From a checkpoint of a small contrastive audio-text model: 6900 steps.
Rows from block 13 of the audio encoder of a small contrastive audio-text model, named by matrix and row number. Rows with one number belong to one neuron. Each number is 128 + 24 x the weight over its row's rms, rounded and kept within 0 to 255. All counts start at 0. Numbers have three digits each.
After each neuron's rows are labels from the 100 clips, of 14848, where the neuron reaches its highest value: "loudest" is the band of the loudest frequency at the time of the peak. Only what is clearly more common there than usual is listed. The data: Morse code for random letters and digits, with fading, noise and interfering tones. In brackets: how many of the 100.
# fc1: MLP up (encoder.blocks.13.mlp.fc1.weight, 384x192), inputs 0-191
# fc2: MLP down (encoder.blocks.13.mlp.fc2.weight, 192x384, transposed), outputs 0-191

fc1.123:099160132114089117149129124133103106093174147129121202133101120147154127159098113099127132118092135100069139175124151134098116123117177163109184152086114134160127087126099092135162163126140116107117124059143164124120126101093109107153162111140127139147124163138114128135161142121116143117125124117133138159150120147086129096131104126071118152143100112149141132124113181144163078114129133105116114104160144147110139128142143096088132157095112109135143108126155137132136145128100069122144125105126146137165123126122132106103105138127167176100105117099163137161139150136137143103
fc2.123:089107084126089105126141110117152076133102138104056132159154121131079100099184166133145119115116096115104145125143131169038137134103139149144155155119166109095140151115170143116123093119148113096167146129136184139109124132114145135104134128170158107136156133105148159113166103156120124145132114132149148161131151140121149145113133073105137132148119130093129095127128126095113113104144147110134124129138124101142143156109127117105111137135131135110123136110108090169131108115102138097152134113148125086106090140075132136119129100088129149148110142085072118125126139104147158156
loudest: 500 to 1000 Hz (62)

fc1.334:145111135133097128112131165147140142143145163096146104175089167149105114110151129123058051126108092169101163078121142129093129115144109092141135104165170107101107137166105129145121147151158147097124118115149116110112079141110114184156092093114147144115094091133089123133133135122153150090150111121127130123133087139158104110185131120125079150148136150159126123166147149155089130111099114138106139123106111137108131103130113111136148097108130145166138122140181097124119121149159087116088145114095140137157117120101123119096109153099129105114159133133129118135116121125146108126
fc2.334:129110181130137140160094113148140130147133149108102126147090137137126133142167110131123164114156091140086165117112142150138117126112112123101108145132150134164152050101127134145167136129091140136135122085168116108107173118142133130151144108093142139087116104122122136142051112161146117119143101128113121120146141126123126128128123145088083157144129110102125094137131112191143158156124129114127114163150144096107131109126093140151157126081129121126135112104081103122135119094071037120123122124152117115139101109153138092152114134182179143120143127134137140145121134091137144159
loudest: 250 to 500 Hz (42)

fc1.26:166142125150101117141123134143119131152115120122154097155087104124166147154130145084157097093086123087159152120126192092163133107115133132166152118138142117182165112116136128120169083102107124139130134111128114135092140100115134149103116138106134117162137145128113085144126142090132133149128116129140102131163130144174108132129121128176071135113121154143103111113142125135133132107083123142161108136137088101118133100103118113147128115095140125147128100157136130122182119156151140133163147121165169131085167113138111119131172071177113142119135123111177122079113164127176088105
fc2.26:174157152118173106168158078146136122109110141162116115117177134160175146129109140098130143117096156158172083119121142120154138118150130103138144151085129109117122198126100106133136129123142127122110111147138131169126177112130114085144144143115157102126046144148130102134140094122092090113133184115125164128117178128146145146150129149166140157093124129157153112133143112120114118143126112122127134095093132082117134127150131109120138099125086116144108150106168164197168113143132129108117114105123139132094097156122113121114145142117146137132109161190135117120139139133139113115
loudest: 500 to 1000 Hz (60)

fc1.157:136110078131111126177119141091138172153112132132092153120128117108117098144108117140156130139138148157163091076127114116131131149130102106127093176141141112124082092110133141111125108076142140096130130127119136161140088122124072130133126134171107090128134114142108123111169189160140128138109145166127134155091142102101113095112117117113174118137147118150110094138149133144145117154183163110089120127162103118104140137137133167113157091138128141114118160111103107127127104112170126168163169077162153117161130162154122127102136111089085123131157084137118149139079121113125115135
fc2.157:124143173090133169118130120107132132123120118129141100129093143148147141113154105138109128060134163153107138092136130069094150114133129137152143109160067155156138163128141080161068099113169134134147102124168157148110178109166152116107110120133120133093149111157151127105141135082152136170091118131133109131118134155129186114117102112105072100149137076122166097106138159122129143101099102131115127117126107151123097115142153128149126106101121106171096103086142110132127122143124123142115159127125112128103151116120115140152113160146145108095121136167109177157098100144139134113
loudest: 500 to 1000 Hz (61)

fc1.76:129099141125120145145147156134119082094158119156106113076115156101144132141150146096175122118118153151124156114101088144109099122139108139134170097130119092149117176122103143132123138114117155099109130112137107164132123096115164168156104112127102120159102176118071131158117106063083163137114131106129159141138156110157169089108125125109118055155123159162123066140112163142163153087098140133126096117139105146141096102140163147137127171092117133142128129132139108137124097109157113125146129145117119149126135111121124122109150103154113121086106090137132150137133136090092136160
fc2.76:122167139094150126162116150082135153123133129104118178115175157147133123153120105107193168137120105152180156152124079138133123130140150153130145182135130121127134178134136095148119160113130138149116176131130113131124110104130117114151151120091108155145053131122137131121169113112113075104108116154122123099130155146137113151119142137133159059087138159082096094172149161162146119120140153144144150165110137105127130134131134130131090157110148125147154111152149148107137141179147168114117126118110108116163118128160117138136110104097143120096115164114140136137125185106114127120
loudest: 500 to 1000 Hz (63)

fc1.260:164116111102111165137143101107163110096153139128096120146115099138152156150173140151127127145085132138126160147112118117066138079121111100118118097156132131130175134137120144088149149137140137113146076147149109128047074134157155143157116146065120137143116131120077147106150154176129114140131121105102139096126135134118133157120125092159174121123153118162153090135125118128155122087124128145117132162148129121098145100114118084128122100149160120146141128136191106160074159110153108135129138102116132136174133125130136095109149145148107088132139132096113150112132145154105128155
fc2.260:156198143110123124164124128149119151088115139124105110116127136142138127145138108127089169116164191111147117117118130125136108109109093128134138177118109102160157101105130119159094153148136116139159118157122127107131084169147139118086117140143134146131088142155104104108078130106126101088142104127155144124115109118130145114138143184131138079067115093121149096105082120156114113152115136130138101112107128111116096128140113130115116124184151124136125145152116145155171106133114127127102129125109099093104158072142145129149167173118146139157151108099162145132124052098162122131
loudest: 250 to 500 Hz (32)

fc1.333:132130139118100128125109123133098132108151137196133122133133120116128120140115136155167128076088151140119148163094160156153173105111162136137147132120161106104100126108100124106115054102148105114099149138119118077166172153081120120126156117146136141159117175096136160065155130128105110111079146114168142112160147128135149151122138118168103087124129123129125092110101107147117131163148091115101136133112147140101126107148104171145137111135109124158131119164138143086137114099160118098169112067162128124141120164147099130139127128130187121148124152140115137143096144133158138138
fc2.333:151152121110152136158114088154095143107125100065094073152113108119087132116140156179130137084125159159110138134098127093103141131167113173093121146096119103136121174115154163111128143173125124139146134149151099164176111127111091104145135134157162118182099104124143138144133136122133156119154121104099097120113096121106148111122114166135137137108129096112162152149131149112119095116123140118145150189173119144138091108088100100150122122129137102157117188112099112084117098118174095122115123151131116130128105108121116159143144109122125101142154115117124146109133097131105172149
loudest: 500 to 1000 Hz (60)

fc1.46:093103102145120150122103120093136150136185170151081132151111090080171120133104165133133133151146178094099154109132142178121139117119128135144117140111071080127123117133129167121113126103099144136136122165150131099142088138127179137134144168099161152129127101096139136104147132137142122166102095135131105164135126130180117097109116151110117128094116111104103116084114168125108131126145136128116124128100134091119147091091118058151163136113101071112113182137117138164141148132102125151152105104109109129118124109118083093137169117140130136149131141103128135112118158167135137114
fc2.46:113100098129104132159111099063095105102144123148141123116128116166143100150110115129154112140120120141190166128125100106157120065156126135091126152120148098160170125114146125160144111152118115099111120148143136143140136145128092108112116132161179150185109120148123127129152107107142127100121188118139136132143074140115172100144100117153110101118106131133112115163137120130115109145094123124130156118151166125120120153124128143128123127127099157082101138114141133077153179168126075102137149143108114129116050117116145134139127144181108138134157094161110161135147117088136161131
loudest: 4000 to 8000 Hz (27)

fc1.87:133096113114123133147106152130117147061120142135107126111128108165129124153162128146124105157080122123115070137156170135122107108112166113144154135149172118131097142109141157122079134135165162061142153104114132152113193163122096142097104104144140133135118107127060149122104107123139117150127126161113149118139130135111116136154153144105144139138120128097129162119144128083120091143118137080145119108085098148118138145135088091089123140145100103164092101195127104115103080115107096135139116120154125086105126116137139132161084114100147122145112102120102127131107104142098105132
fc2.87:149153150116112127117137116144116062142085128098139149119138114116113135122115126068149131098085133118128154136095137115122093163140104112102143128116071103157150110146128144125135141108132121161142120103119122094132067178114145126123133070093157120139142102052155108092135116166133111173151170161149114099124146105090112113150174143142086154135138097136131102136128147119106140104145103086145148098143153121162145104112136121147130132098132109121120128121114123141142113133150176132131106136123093167163088073124093163148153095149145114125138109141145098139133178131161133113
loudest: 500 to 1000 Hz (68)

fc1.91:137112145090119111118133149139127108143111117116098103106139118120102124150159130120131168133141138147166118138171160108116150108130154123138134098120129142126091131112137113076121101140102158156166088148118152095100109177097140181153134094115119149085117138071155116152117102091099116128161122137109100145065146088160114130108133131108143151146079140105105091156158134176151121094114153140142090136167108144154143100114115150113153111128100146128163146110150069157088103114114168110148150103117103090141140091145124105123142115140126129139121084137107163164151127092159135106
fc2.91:132135150127139130098126136143164132101148167164124134170163098102163110125127136080158093142139113108155093102114087126093102123145115136156114134132144094110170096136116144107182156120129122137152156113088106144125117095125134130155141113146166096132157124115117130178117126101144110094123150143124136168093149112134112089106103176074116123074151116091156111116147112119172100119166101091113116104150161113130138096151126190129113088171105145123123106132156073147159110157140111141121137127141104147130101139158153122151116126138142122115128127130148137133135176166186109126
loudest: 500 to 1000 Hz (60)